config = dict(
    n_mels=40,
    hop_length=160,
    decoder_norm='layernorm',
    decoder_layer_scale_init=0.1,
    decoder_connector='linear',
    init='torch_default',
    residual_init='none',
    learning_rate=0.0021,
    eps=1e-10,
)
Rows from block 8 of the audio encoder of a small audio captioner, named by matrix and row number. Rows with one number belong to one channel. Each number is 500 + 50 x the weight over its row's rms, rounded and kept within 0 to 999. All counts start at 0. Numbers have three digits each.
After each channel's rows are labels from the 100 clips, of 14976, where the channel reaches its highest value: "responds to" is what is common among them. Only what is clearly more common there than usual is listed. The data: simulated sounds of rotating machines with and without faults. In brackets: how many of the 100, against the usual share in percent.
# convs0: first width-5 conv (encoder.blocks.8.convs.0.weight, 192x192x5, each kernel summed), inputs 0-191
# convs1: second width-5 conv (encoder.blocks.8.convs.1.weight, 192x192x5, transposed, each kernel summed), outputs 0-191

convs0.164:529378426483626489513411482544525554488490501478420493457503481422483469483486499428453587539447469530433587487484497463479597549448530589442456475458538459458485454533563470444401517523373548421547445477492560492494493510495481485483500603519475449567589470538486463514464395377523524512462460438580408564439565500510483501433514486482424551486560486412530402459525535440457492518527453491437399529423496459556486588537543497509465508490431495506480526545443459530495577430468401442385536483501464505469513417448518457573465471493550475488488508583505437483452422540526473474
convs1.164:454485520473420568430579481490516446554498500560560427456465434552483503413393429497502513467465523627493558433545474582477558465529417555525489483498553447542556557469492511483438458513496512590499507471524569505378495489564505420531441537519444544454579549543530625394561492482561500527505521493518425463529519500590521379511508486504540475461492469409443445537456575489466506442525471554415447449478487477474460506503472475499369461543489532467543455463418530576585508421536497491516489641573520475472482496483546461547475499541449591513539541447580502442562569478476404516
responds to: speed: slow (73 vs 33.6); compressor (56 vs 12.4)

convs0.166:393512513538596598444424453489571511471437436506463459494471502602499505494611452526612476354603502439503470472438532519541563482473478524473524497588445464543601503511462478478452464642518571474481451460518545572597451418549465482607562457482472485527499495519589496451497532457577510455512491533548495577525505496470469457536506511507480494436401533436447503488445484521461513458416550417481529554446555459523593435528508488509498458573537503459392445475570578441471528518496484526503481463518533475504548385457463433491461406411498522517587443514471517496473545471440501482
convs1.166:612538519430496510499586513486552544428462613473512494487585494459545425527570325488455475501605489460510507498613584492505551502447486468538459513523440537507547541430537456485507474385489402487534503552498455482512495486527476529377491505398502472471551478445539443530575513591563561564449607506409430497409489447437516513518506468504468476484471510490490474504543467540517448548425517488477501469579517508555452430335517477494516486482527535396461472458524485508463478474522547567539569512471457585496608562476556608488478487499595490539533523552518536529493507425437492496
responds to: speed: slow (83 vs 33.6); compressor (38 vs 12.4); air leak (33 vs 14)

convs0.156:499495517485564565376510495517462510541473486516455485467451531434487464566504640527526551465455478399466545449508539487465484479521592444471488601466528512438481475543505454423651456440482470591536526470506542484539509460517430576518430431490494508510535487483459416589536574516519450566554553559541500555530524488474444471569424457542461503593545524613474447481438562550369507513516438513563576560506541521459464490489540454505556539566481467491462543551551536562496496542559409500420584563495444594449553439414505381484561581476493559471486499478441579507458478536472494493
convs1.156:564489451559548458507503521545567512509384521540499567484544416508585448426551496412546459542591472436448415524568501458465481498418432549372605465461456499522521518488505459401592549465490419461518429577386563426522501458501498438542526505550526620386465507455482462425539541565441487487479547499486548526553543483489566528460437543472546474439575510492525485454439490469599462507456476503553501527450464463531524481574450478580421509488550451479403513467514532487478499485475532554521515484566541489405421541576478464426462489428488383500510539493487512466520435414429542477
responds to: reverberation (81 vs 35.5); text has "room" (81 vs 35.5); text has "reverberant" (81 vs 35.5); compressor (71 vs 12.4)

convs0.118:487468535474466458491493420476510516525448460533457508592462516473483439502527453394407452515508486465516585585378461536474438464575364552561460424568543540489494533491499433454466479561483592557555405568430493554487398509544482499530548530614570442496488496506484466457536487437515452470383539563411460551494550446569532455529541519559483506471549461470496502482503555435407498481504571507469494531515562482500478438524453451468433500491465493454536479451573491450530527528501368438374545471496395462524500525527437560516508449592546507582393527452452505507562499460527595514
convs1.118:625483480471541476489588453533554503500491487450477508392510518554582525523416452508527453541528557446560583544521594445543548551552508542583390505467541451460511534483433520473496508587467504593455571446439479575506401504526480564508551545448548555445466450484573542497527570541487547518435528510473433497439520501446470435535464467423451550469412442425574512479464498585497582540508455439477479479590569537451523511642503423570476562466501544473523519495483467368510555532508557487521497510431471456492507554475551584526426456471472519445497455548606484464501367494530474545
responds to: state: faulty (95 vs 55.1); grinding (72 vs 14.1)

convs0.143:489448512481461461551492460539484513593510540521502369512431446480513456471555514492453478511457447475521455496504456535500505440518467495432467455510505553520575498377520441576503422416512502483485420486503550524464391529465419491475342485497474534487456467438452391450488363443507519461526488376445552436583544440554566492452531478512456544459515538458547470451595498481521587430367514476476556524527503459381465429490572490448517503496528555474536540563499526509472491478463440548478527501481533457543520384453501492414485433459608499562514466621447509432509439549474517515
convs1.143:562515517496508587540571522532496371453560503550542551455469443531497394485545487551502567543415527478590458467549492535463533516591488504495457497513506491528533567454459540516512546454534476503500475511477532460487464521412532519498458484523376528402503471438491467527561445549589440559445391527548594506489455550524565437481501506441559477477509545539484402540460410463552479490406360409521507457455534467552471505467496548441509486549452498463540426524532481550612480377535568479516482591531448583524508479458524350407532551503499422495468443453460464524526509610486465513
responds to: speed: slow (76 vs 33.6); compressor (54 vs 12.4); conveyor (30 vs 12.6)

convs0.172:545538490498527516502555422499391489508447479587494590483562515520500491467457531421476558440443563515503430438550543551500523471468560470465537499492445510485373511489458444607528535538486492569544538537511439557523469475538465533492509535575517450527435547529464540408496504466475474504485448353582494420523521555520431475547540419453526496529569570472415494443496509501444494521463510577468531541466436521512464454471433460518471499463482542490538581513579487408504496382559476422328546600552439578505525547440559562478642569461497423425501503478456525556451550533462475487
convs1.172:506416532519400453415521508443550511476475548495481490509487483472436408398490479518450508497516470519524453583536512489488500583474524508399514576482577501477493466459493445429463447502473426510454529531393558460396453399558450538553557484500515509419584433540510422578478493506447455413495482623508482521535523412621500482468448521556535407420418413469474565477487421467562438407533460493486494472451461431505522474569475501481576445562475446485580474474423481500478429472426503501535447460488487529491458563455493483473438386443521534499502483420534421535476434466556481385
responds to: conveyor (66 vs 12.6); quiet level (62 vs 28.8); rattle (43 vs 13.7); text has "muffled" (28 vs 11.6)

convs0.154:543457496623528446443450546533539530540471394497471506548545497522580545489542463514530504482589544448520463519507508539531515568554515491444559517497477545564557518445476476522435538547577538572558505526503484499557473540570434486547573553518513461484535522544563542570495511551544441585631502494358478464457548501516502541472470397531538597515550442563505506471509516446545452380469587537454517532499509491430509483574479559556510491465595499460555567527402549396512326457543462520514472539517430509488407513556527538445519548502439388555571440558434476486568529531509470499
convs1.154:486527510423469586456527437394527488475523501524458393461528525494481390473486464494461497526485489500522471569411487535432429581431487470487513498443504520487534465454471494434435407476444430481457528489530551485427415452617463518521562487511491467426555483534430438464503518468521474402507451630437494474464453372529477464467467529471475443423418456463489508403507470541473542536498530568469420500482397491532408491579488512478533526573412451441590501444413458560517358410478467442517459535450493506532493535448487484524431442476560484489420407511532443555486457505491466406
responds to: quiet level (100 vs 28.8); muffled (low-pass) (32 vs 11.7); conveyor (32 vs 12.6)

convs0.133:528474428410506492421534473480487560473470439432512500527482509458464443532573529506478392443404471466423504521549443476490480449554562514479483491569482484524511421511460546480505478585410538452493502400471459563513449395513549553554502507511409374494486407519454357406501538473523524460455424626485470502519524494554514471537451494491541431448418497533483585477465510484514502576520457500524519433476473490518481519482473430415520503487473460450510504470424438532475413467419464425373536528592545521425578517479505548494441441552459503552375380492552511545501572507537533440
convs1.133:389431545550532512553495458477499454577470482546467504492429437479477514605380514557545494614546491523418504519508557484489444493465511509580473528501459544413520593474528504494365472512488524526486554437471474443491422468582391407455431421451511543463549512557407498381533423517434413409538464512511438455439429462524593626450471437532521445547505477473485507454507524470434496554442586445451437570412577542534530503478498470486539497569507491452497579536531440477498583461500471573529544474497474494502438483411508513501434458500574520484506568524500424523508500495514436485
responds to: quiet level (98 vs 28.8); conveyor (39 vs 12.6); rattle (38 vs 13.7); text has "muffled" (28 vs 11.6)

convs0.57:417447504567487481560497629540461481536530555545631448571522558531436504552535440445540542417423551497505512491466461515586483493584497533538503546506417476501493480445545619560535576596440501509596480458421571534497488412599566470576490639478615545459524546569529573557492482522537521586514497554474505548481432569494490554553456481492518536486535438559490555526551475433418428441498472464468543453518489501457462486407528483516554530531507472481507501444519527506469465573535453483556537638539540540433487534542431527461477533566516502529416499559443430545478533469559485519
convs1.57:444475481447533489524516441467481437465439474532430481454523601456534476499557557509598370411563446431545472559489422551521554513561452490600412498451416512472550451489499494516430470516453497506532461554481515516472473559490521493458491467599471382490461507394570481544521620447429582499361444581499464525560503499535515410584518451439514522522550450480428555476473488536513483555419491472556464454500459532474582548518490630495474468478461492494409453477445486495443547513536431513575417425464507517580469444548493502561532476479481555524482595506493592495494587449475456475
responds to: state: faulty (89 vs 55.1); rattle (74 vs 13.7); turbine (30 vs 12.8)

convs0.41:465534536509479431472528492484495571517487458458472530544449447499597429570537486413491477491610433492537447499451516490492472427525512479403511546519382529453454476480429479469460463559510499452503475521523429485474463496462499512613457472486439560494470431495536519500506451548440471500505569564447544612462446504504570493508480393554425572449456500500470537529495608516383450471457553546434525547443542510598454467438586549481442542521543509517644566433530412479438531517487540486582562524492389577428455500600468578505456558591581502537475441436475494462533459516522566548
convs1.41:527532435396559505565478501540488414462453552465425425429421527431551488558524502566465446548449440518545396510471488492514509463473472500481622497507469423389545532501285515542507530542511513528485489530497427586491416494443487486483537506493441494402472516484474554522490516482504342500431460549545527490558417478455444385479509472448530501490451509516385498405449418493568443519465516446499495456538499420513422495551528481466435497475503548583512453495547463442562488472546455416519472567517379500504555485534436425510446510524529469445424455521520485522455513503503496535
responds to: speed: slow (65 vs 33.6); conveyor (51 vs 12.6); clipping (44 vs 7.7); text has "clipped" (44 vs 7.7)

convs0.114:469416446459436592477513499511483494500458462517459444377524448425445568468509519526455397579416520472454540554529465484539396521489481525427441513563517534437517464508467479501459491508430411480500461391563516518573582462537419468575469409512498516534567458555515438481448443425583441489496469433572566479550525431500535410508500539483428493529338522525484476459496569414555602510506476528448482500477468463494455552553401511426494499502518455494417486509433524546513484551470440490449505475532506510509528536437519533446539599483553460577423445525565575498544494351483474493
convs1.114:451514504483480571477457485453447587507452564499430503520432510597491571526465454491496582560481598469491451472555447505513443466413364493467485566506426538418416598491499566468414419475463556452492549571433506505523505422538409442484495452512533415514577415487471473465466452581419431489592481519518502503529478462494616516420481530523552464545522490515628503507526512457511486533507541454445513478594511524441568452454573551551532401484547507475520498499485502475554509416548581527467504504341504489532406430440484528483510517537521517563399568567537476528482521504541523548
responds to: speed: slow (92 vs 33.6); pump (62 vs 12.3)

convs0.80:505484451523544449489545549496455484495481541500470611452536471441487578377447484458417515544526529466493453569537484585452376452529500491573452500459504416542436495495407453534542599479479533484537497574479489532526484527480373505468430495482530385493389540523517524479443522434504398464515466419504578489501537551485458494520500466442525522490520521537431491482508547444395483517410499540455475563532490524529394431439516452415427564398468447456494535547531449428514500431486393425463500487488360498519543570466505501411583459449465443449528549597485545464512477556542483514
convs1.80:492417537499381540551465528503494546410487483437520516526463433534456421427509426513425495498513432496574480550502513444447491555516512444456578519510539504430561496474449553486545541468503437466500567620480496507431424524443507590497608541468432432466506413545477414519490524525483461527517440523484523482507392458491443359506496535516451470454400450508483521438438405465637475410533428444483499483519530475531455512492419585461568467528468456517562476495494425503495461441468545413471535425517467586413486463491473412580450468439459460461420446447438480498509459473504487406
responds to: state: faulty (85 vs 55.1); speed: slow (66 vs 33.6); conveyor (44 vs 12.6); rattle (38 vs 13.7)

convs0.81:540511471528550470533459485500474543408427521550430545543508527498578526511559524400413543427493484532437504455526452443471475568492513543503461525487499485436586425537534529498508461516561487455544551423391464538458474390500466497536502555502503395575400494512491479440476525451355506472482507463567476480469524535517437477434495518505508418535497441405476572471545444459493421517503419516371458462497429436545473570554553425537459415435491438442532514575498460465459481548475492396390526480522490537445492554513563552490474476479468473476419423471464474398344499521455472427
convs1.81:501394490502397462506515527427459450486406553539521467500433591432486510476425530513469453505456569445444527464511498479503550573526508499521514416494439428549605418501593508494470551555472510508533480424493591489433462468518524473504546503485497463428555528581561487458565483432525537448499478508451443410492493507562521365515521433461435469555473421467479407569413519515568485524387513494452418528406481513525496462595464534522407574556440460517432468508488500539455514460460480514521527537464443454467490502442473537617461437458436523486502532426543529463533504413443334529
responds to: state: faulty (88 vs 55.1); conveyor (62 vs 12.6); bearing knock (32 vs 13.9)

convs0.158:555549472544578627514499503596529522449431449527469495423472518543489549441530521539476520517544569424572516473476536515533534502499609454409580634439504464513467492480444483536527544463561530539501564554550482443625539490606505563510506499460423484498538497513471557508486484600499421451515546449589540480520517577455497516576398449477510528483448490520578468472407549480512526469498484497593502515509527502524492392543503532554577559553466556514498519479521452425425631443554550552486507460505456523534552424438581414503492511517344449477523544509469525590539544556457459489
convs1.158:524389628490463569445486459417542492445561521488480433516473509455473427525499497519398482453443468517492425512510556442403462558429545531455448473485546513491495509374452473430533427483533488454460539495557561481459402451560438553499538448439471505486557506536449476473516513432488510464555381604488475455467507410540490428485437545505474471441465457532500546454491537467488475404517514539474458511398481420570467437595434498450489572563462448410525483491479454584477470346421522506416483553474472549445485526440484547462475509477532530495484420460523439499470504500520419377
responds to: quiet level (99 vs 28.8); conveyor (58 vs 12.6); muffled (low-pass) (30 vs 11.7)

convs0.141:483520489405501467522467504538528479527538489426495481515461479437494422616523505608507478453397469523421352548524504482460512524455522525431566508559508511512454461511575464387398527595468465454462469451456493527522471446490576496544506496494427452531520498542434396455414441516469512558439404616635567558425591481514535429484510465484466463476488585535502589500513534484470502613433505587524469474457432494552497541466496528502502535453454447544518493515503466533454430469450499474461529489487578500443441524453435478502488476557451568514432431502554479609573499600562452466
convs1.141:472509498568453575515509500542480519555565463487573443477445446511440504490471570435519516519474520525457547502478502541606536492502513529483540460426437483461478582481500427511466528426476479521424527387640571496459487539540543368455455413589469522462526478498483597426567453521440423514535492478637433470484481478549582533450495482507522451466510502498498430500448520475420528482470596531518478553416535520461504542384577436531431372520388563520521564470541424495539537475482509507510587491480511519516470450512411500491530466559452415435495526554548494396566550578517435445
responds to: pump (51 vs 12.3); grinding (40 vs 14.1)

convs0.72:520397457469521497516452491513518523519454541463533540449455490547464525539416492545533574561383503438521582478409502535512527476535485574672537469518613482465589462453529493540338491596518490554497423493528535510524491506502415511528473463583507457495473503519477503542420545457438495521425518551475414511370447560513469537507497410473488492467449510545492483466455500472331527540538502539443406516468539518553498494511470524539478538456489567426487513525455517494484576488500407540414462519558391457503495440548477521506440485632499516478457526509407398458533503436488475500
convs1.72:480478518561473444518604517485452496524539508524525546577544513537475560514517401490542540564514502400491552496461482510538510475492426555582527508512550574519508561524569541502359459612484509533408586551487498481472501539502507512553437480527519549575547505421478542473464590444352575483540472609472433536425609499445555553510565494562557388534526521468472529536569511433419548614521551542472493532489470498447524511526549548595493493411463572446487531504442528504467506532539519560536458509506513504547508490480537621585439510601513525514488573564582461510526439452596494499
responds to: text has "speed" (91 vs 42.6); speed: medium (89 vs 33.2); piston engine (34 vs 12.8)

convs0.50:549477521491506496539524467457506554468498500558508433467429510503474573493477538519464422424520518413556519518543430539598429401523528413537431432549479438535535549482527508543530522495457470532609476484527502414496439421510547453552469503504497458473446497544425485361484557479520506450614466434509583366490607485436505442499377527507421425546472529592414457438507463471496655478461490452523517487506520521359536547454480509456502541505519534447490441508523488517578450465487493493496500422396575499580549503459451474424495447400509525541537521506416535495489564512516510506
convs1.50:431458528421555624512546520463497522449425447511519541504443464599472480512599482417566468530565527379543381411529504494512513457461453521474491495484470546399473434488460484457538547458537501431559455532503502411493429515522541543418493516543502398453433478394506507528528531673508430493452446462495538479465427488354514512545470483511487519518531476602477544479457456454564457450469443508430549464486381462523441528508488556402464419530556555512503549557557450461457512482472565513532502487548473442480541528642510485516459548478482462477492503515495568542482468573473543528
responds to: state: faulty (95 vs 55.1); rattle (67 vs 13.7); grinding (40 vs 14.1)

convs0.105:478471474539500474497438449520491554479459490568421503492436492489388483537465538408475541474376428484422502468519435533606493472481461622499375524514504455489477384487517435497467450596412487441456504514432508477465392465512474503507448510521528512445545497511459553489466483429475392544488509603543429466567557458535504386483550463490458495526539613475490478517666468470477420563457444588499449513487581503496514506397493434523410443530465488462501521468566475483497565489492439544395559460508417532503495554430471501507436467471450579505410462512504504500498499450558520495
convs1.105:515458597543370509374541496510534468535458531505480469474434450522597495470518469549435471441480511380611513490496435454512460581563420546493460528586442434496582429466512468496599541500430454510521502585428499566563460472572452492541535505513454612480456449517513530363597518395539489492561587482575539495472437511455457471466513401487473452480523463454440442457505467497534528514478417501533572486530570488508481486537449591531447546547443517536532454500519479513583513537462557532514509548432509481502439488480494478519581487545432470498406521536472443364522426459515522477
responds to: pump (39 vs 12.3); grinding (38 vs 14.1); compressor (35 vs 12.4); text has "muffled" (31 vs 11.6)

convs0.123:458559502509511438385545530521460508476540517482430467625429474499572486541575515478500531480579507473499440556554451542453498545520512384445581577532401477478463477481560411530515532547542472487585596471482545452460440483630543464516526545552563524462463552392502612494492395554509540526442564470388372554522444521571524488511480505524452503506564505466527526500483612536517459507480525453418562410411525502505471585511487456538544558513521527553482496554557535532494403503411511393566478582515484504467509495483479496473530527556516523508424402472533405548465507485518505507
convs1.123:526472458530517508394527403484498526525498530473487497361545560374566520531618598497487309435541434427513510520422544447474561507423476464514483511447436485477519463521551427478560471502557453446475495472482526526499463489525542504400503602498477469441409418437522538534495602459499632463408456575555449474524537477493521503587490446441517520487494455451514416480418470539512577599413574490477538507569519542474525519480509498440565398486515479401443502506509500440513536499486485464499453459462504451483494544579425519504490490509517527494511532498480529443486582439414500489
responds to: pump (77 vs 12.3); speed: slow (76 vs 33.6)

convs0.84:469573413578503544576521543506501460535500554477498446524467555588498584457538519519482533568445551492474403486513515513532523395503494431346499450418416442443468450456511622553486530521386451438419550557534567459540531523496499528438397507470515500511484471583505536526413515537480537440561559548480422564551417513551483529523506458476545529482464511482507457476486459520502387432495489517444479481516532539470452456519476484432543423609497470545541499558611507444464517532486526469366452549469549455537481470439446456395494486514435375471426547484494489531532548460503437434
convs1.84:468492490527494496436528356440560490493521599516548438426534491372498469489618516502523413521556411459527501592388495403523484525447509480468457603451561507496487422474542347425476470465494510485371479482577543525487436414558530537485502522449549525445491459497493491526524525465510555402494438576464431472429486430505503512552444533509527456421439399488513499373405528512556493487580550540499540482475511570529564491530434536457573480521429474406527513465534483514547461495484520531467511468484514509478475578516428554477452427520531479524456486472476423467510535424525513416
responds to: quiet level (99 vs 28.8); conveyor (58 vs 12.6)

convs0.173:397452596498518441532448465570487502529496519428476427491449501544476446587558424434595539502480441457542476471470493542560494559488479546554530519557510458485467451518545477495459435520532465573547536540320594518458401479477508525575478471484585567459413524454428501442496490487495468564503430379486543453512543427491562541495460490520458460507530368439522493508396523479525578476458521484511489419515530468452521559488440555581483563551470576496451539551430465468425527635512544488557488472538475470482582466437541535570453481533500470512463412419440442492430433532463492479
convs1.173:555428523439495568508491535518493366447426597504441509404418584462536439422549469574535418525404483501684464527477470490514487509513483496495526459531452389424550476483459527531571492464451500520540520528490502496469461476485543564514564530485456479402459543483505467524517509483599470492447375548539525421518472510496523403532501523398500481510501431487391437426427474398581485483449420431493471417468525433518449490548473569429533509534490515507501395469462484481570483459532506480443393530505474547469518478484430437446526453478461450512513452465432550482453541456473422479
responds to: conveyor (67 vs 12.6); rattle (36 vs 13.7); air leak (34 vs 14)

convs0.32:521522461514522503453512441487550635474578516557413497565514531451459550541517494445492488446416474407383536494492529608490493434469536524536509511541527487435548495522512478435550492562548462482542518476466421526554495450520504495502487559437539439453483470449469497490420524341473426476489466522594535462511555566453472414572382459515519457429437456432581465471462534456521459454467533422499465560437462581502486436476556451455547538377398452402547534485522389530517504444443466429344517487573506524472529508434470567471449521492497523547490434499466515546483537484505547449
convs1.32:535455557484503501538565433489470447536471522456513493551485465515540494471536386586530483538497454499589531535503594463409513529529474466539483417608473458523548572574562516500513453395516495546545558449454527521454424522512545548537544560487466506486468499603549486442580501532517456479442409469560475463471536481534462509564570483448437507569443494487457433471478516407509486540470541529482488469496570536445463581477508440592438518430540460466574398478426469505593506477509474516567417411524444608460543512347447382582483506479466405468464483463588480438512444449440439478
responds to: state: faulty (93 vs 55.1); speed: slow (67 vs 33.6); air leak (41 vs 14)

convs0.140:495432482581538449522452407510513492557523517482390512560589488533492554495502547526431518497344501474491538474478566517539505560594440525440504468462461449456483471576508525528602430556591570485416543485462552503509413568510496529505457467433448502459485549482556495463470554417547466411548572413555489410577544427519518507506518475539490545574534481463546490498506541495526473401439467572499478569551612511563466438529485454492518473592558502459505552505590489455445515482505401542354580460362507462570499527475522487444543456505487468491451479591419512514511495528517450534
convs1.140:534547542495424620462494434479568490479555559490534479538519469493495460475521433499413495572545476483527492506483465449464420504518519438441502614466480451492459472475497435477573492404484438520494542474514504471497432437590500527491553449452486565445552402529369404502503459495556463421523514602518475451453458466534496516526396486539451395421388513519489433418409529470586504484552487534470549442511494506545439448540506513399518505570489480439569463421498463538646454380512529434500537486476500577488478630472467471429456495538593452534510495508524417512518495477470452513
responds to: quiet level (100 vs 28.8); state: faulty (83 vs 55.1); rattle (44 vs 13.7); thin (high-pass) (30 vs 12.3)

convs0.37:527476528498511552547462410527525518531540490469488572457501556552404581491483527383509451365537471486547454480488515558504491506550617540536483528435497471562506552456426477577528522694531558475545472531499494544558434441570508509543490547522507425528479596579533569479549543447620465523555461494467495373502545665410415500508477449462486553522461489476473441482556437448482511496515522607529495584486515520493561458471549489538554474481489512439537482482526474400454508505540508503462486472496491482484553565478507538503539463441443429430549552556427487500423574514451461578
convs1.37:449464503443429542495523476387583503429513484521505452511477487462436419459504387465430520565542450517540480534564522521516491552532551493433533603449574512468482518438467526436509442438498425487488570544445560437446417429491513565504626389492459492485600415527474370536471496480477475424467511593468482515491448414548440491455445502512484398418374476493478561467531425494507494469522468472507512494498450494528498456478429510481510460557466455513594488448411414544580451454504495430520474441486473566509514571433515471539440443490513493515421378515500419547538429530504495433
responds to: state: faulty (89 vs 55.1); rattle (63 vs 13.7); thin (high-pass) (36 vs 12.3); turbine (34 vs 12.8)

convs0.85:510461533550473603557499458481483575538469424457474512497444568589462449567551509522521451563537486459490520501418507536395534486587430460577523427496430504592539511496619585520542470582561477513572497487412510517559453453513481485571480453514627463530578562521508544495510542534549471574517476573544463398550512505509537475518504540525510583468499553530431461468491508540597542419450552468434452486497487543566634502530549491475529467583560427422419489510540490552494545496501387498500510469468564465400536490394477439482455534442618551523482529518490536466527550518397501480
convs1.85:474467548495502602477499471493557491491471509540578383547449447475480482537589355549452460499588448534504414500504442427515491557392554447538556490523572502484520500466529415503517556480469458445470398463509529513505458512585525471466565450465448562466464473460493444520553460479487518477370487601447482453389524498500497505528489457493449391389380490455439470401530501481523488587398478489530517454489423539485481406489432510450493492434408426551566513499472433460534494471481546504532545447520436538527507527485467460530436447527506440446594486609456463560567462480503449471
responds to: reverberation (71 vs 35.5); text has "room" (71 vs 35.5); conveyor (57 vs 12.6); clipping (40 vs 7.7)

convs0.116:469504524499525480507543436468514580513425470535460546532403453589504390509544513475405473579539436503542414596459522561474437474599367451441492564531504535533468493548517474441581434422453548500623532494479531398477511479528539499592465477500517438507582438463538461459544456494467481437528493573522489528546496444491538445516497448569502548501453503514416522481601470506525460540507547538548538482468564455590439501570494468404562562553482484531570457434443496538475416506505503540463497583456487563471452479434540541445532572447502562544429433468519557533607431405533569455
convs1.116:499515375485605397621547429505518542524427538470471460353460464476549475532462468559496423577427463449440385512483517477483584474438541479475481517385512439409556514515435481490524495546479465595482426542422502546488431514509419496397478538547502476480556497531509531396495550532554433485467460515559470519489516497471413427580452471422461517481538457544487495458467448589548540524557510494440523510621542579433468486521490426443478464570478497488481502468546565484521477523549554477503492461474413505483516527559553460459467426557480436438508508555524523471477426389462464567
responds to: conveyor (34 vs 12.6); grinding (33 vs 14.1)

convs0.69:501448489455434471559550568552495511516457423413475504512410483487513504485490539538516569462503466545422481536485500511485508513507476542567528537590588432560550587490610419447404480491419536464462452477419502551490468433447534531533528507533489475539496556455508487405477512408498544467466579588535530603477651489609509512544514388435504394502504499484537473622555461478502453577492493501462563473430502429387538482443526441503532504488480440548543508502480498553466583537499496582501611474580561508567474502420440505564559531487544525460593546505408513549531467539451492508
convs1.69:395501429559629497490498447494403519560548540420525520485514576431428505531458529487559492498472573574447546497484401537604511459431585499548491465441535511475443435454458516468379468471572510545496484521552493447506500531520549459511517543507582462491551392476443499531458404595493488498469520499571535532546449516494566475512493460584496515527550533451468467475482530505506499401438465355526444540594567533455474446581506430523433517544477483511503577556518511395528558457502584503492512558444407452528493483591533393473492456503521428488477485558532542522520563563512515378
responds to: pump (36 vs 12.3); grinding (33 vs 14.1)

convs0.171:494416520481577495528439489504529475549452475491512526506519497382468510577520460449481563480452509450501447429522435547554496444621473443435588497436538515517523588455500461575587524459485518521510501509421447476491415529449542541454417469441463606538563557444503568449536496433477478472463508535603496640463498482481444470494490510451522533559676511495477572517589537464532481534509519583546545561467426512518467473437427439495403499450451497507407526451517448463461452546509441516535602574446547521546449501553523514535582462542506503410504486534433456383481425526540493534
convs1.171:502564445506454517531436505541464479489500491480442447460402571398491455489552490517459483515478439546582459502496463488579477476527501465513535595484443499370547484552383486488533499545444450573480449563497436488436435512468509530516492452506498523367527410502446466537486540488468394480424527536537511502536327536499481487549490464436476420492457540521389441435447431583519517514456498480571570524586494485474446520447463575448487503466460496544506450415558470495549538459506456398496456457544504524462567464533450432525452470539528336518404565527471474410431537480490454540
responds to: conveyor (88 vs 12.6); speed: slow (66 vs 33.6); thin (high-pass) (36 vs 12.3)

convs0.97:545479483535496476496500504505466484538441588437459533438458520584422575592486560518549492519496483486516454468438472485507492465552520512513561499434327465556410508567535534505514529434581534433420535578433522578568476478485573533469492505461467504491426544571538595482481550498566471539614461463564547409553497616504518548508498541487505585473555471423429541498431462479471445509458475522463421549516544512527486463488593503466448502584522504513435509477579475461426544582503457419474552434397521537398499499501451422424476407482506487400503522455454565521447576556425483525
convs1.97:491439557503414527491477488464530440519524553530537473525484461483466504426591458560452437545502437491587432546452461440474489556485484418437545569516591404485512452476519431459613553411457441522464533442530591523424481410538528532513588500497524502478473395550509406414553442463526491447463465516541536475451516473505507431527484565516471447436409425512494464508400524399629485446515475478485541484435501492538517476546425527456534500498451468525556452467516392520647499461474514460461443448453491559525483569433414497435453496490500507499442442434493531519553492387442404492
responds to: quiet level (100 vs 28.8); conveyor (46 vs 12.6); rattle (37 vs 13.7); text has "thin" (30 vs 12.2)

convs0.148:521404463419565479452506509451489462451483437553499497525438447477534437591478438437415447438466581569501515516478515522612524438544360624530453459604529483458482510461422542475462530564462560505528497506475484539539407511476567577566469485607602456500561454492543455520523509448438510461480468476472402547445466435474459409557532495475499525427479540533529567507557509482418472552471507571437520490526538520526417472522495405414469470485486504513440470503582526428466494512470385461441514601501423536506526449542456584511443467486404588570410454474491448521504505501515500506
convs1.148:440467479438609488506433503505523456489459457473389444492443553471542547565480572480508498555537491397573598463450473492506486448547582446571418534482432501482511573508464470534453469580372486502501508591481513503513450492486487537454507448558448532513508571385529514523462599503505591459419581583389461516493463551520442503523480478428464487520542482369484475508525482498463501531480498456494449517542565509393447526592526571566481506542441532525495506481428484550442619496536591489499480625525503332504586545490496492495536537589490460491461487516494485437461458471545485528
responds to: text has "speed" (72 vs 42.6); speed: medium (66 vs 33.2); pump (50 vs 12.3); grinding (41 vs 14.1)

convs0.22:556469432386441440510564412558487519509476515508505478460439508445450434570527466547418437481399520476407575561489468454454523608504569576552494430536467451526553442530479519486411472566422415469438446435577496533515492485494491517489489517481475435522569509531524416525447453349488507539470429628419424540407515500536485460507533525502447476499452495487478501482424509486443522487505506444423497491505563546491442588563457458438471506499480390502574495506441518543551495470474459504348508474501593517468567524507454551583438431602525522531422474509559552558513507490523511495
convs1.22:472418514522508557512451463506456464552478466501523570468472507558470592519407502488636516584552524436451545446462418513514492445461424495507491406424509437529569504442526518475413501577375592473486517524565440464471528509507443484479449478478562532481546501420423525384528463555450494453509447466491418506541496442519596551503502417521578453501576504395539456507548583459431441569450543598444458457476494435510533498468571437540516527469447556468458420451469520565513519476494536618513503526413480500530541415553471580507455511625536472505447598500533495477528496554469475545
responds to: speed: slow (70 vs 33.6); piston engine (47 vs 12.8)

convs0.132:549487531522520504504502499460405525579548589380533546529436443522536479553533491540505476558592485529500506505487512534465520526619517495436592528474435518480502523599548353489545548346563563466532508468503488464513566503533594484526524414455526497496530432478481492461502565430504493521542487505458488506570473485548522546513550492484555470530617519599630543509619457462591553566507521541519500443567409431549422498490481457469525474438506480502545465550563537486398483542474505493529521515407502499427496452497476370547548481516587473501528486361545555521542482499459450532
convs1.132:519469433561564536414523362482597537450506492491542417448441512459490489527539599471424444486570440415484513488406515428527500525465554503439479594363527497482463411434516398421600480508577459483367476448456543541463454455519509476486551471545523492480499371467442491529447564465477566458545484550558519479510504452542448489525359464492516462357465452577510486408436541544526505465504522496538516540519457522497533515461465477471450450585455449479543570526564484480537536469517540443463519542528548404454496551530468488552440394455513525500505467524488502490522492484462506424
responds to: reverberation (64 vs 35.5); text has "room" (64 vs 35.5); text has "reverberant" (64 vs 35.5); pump (38 vs 12.3)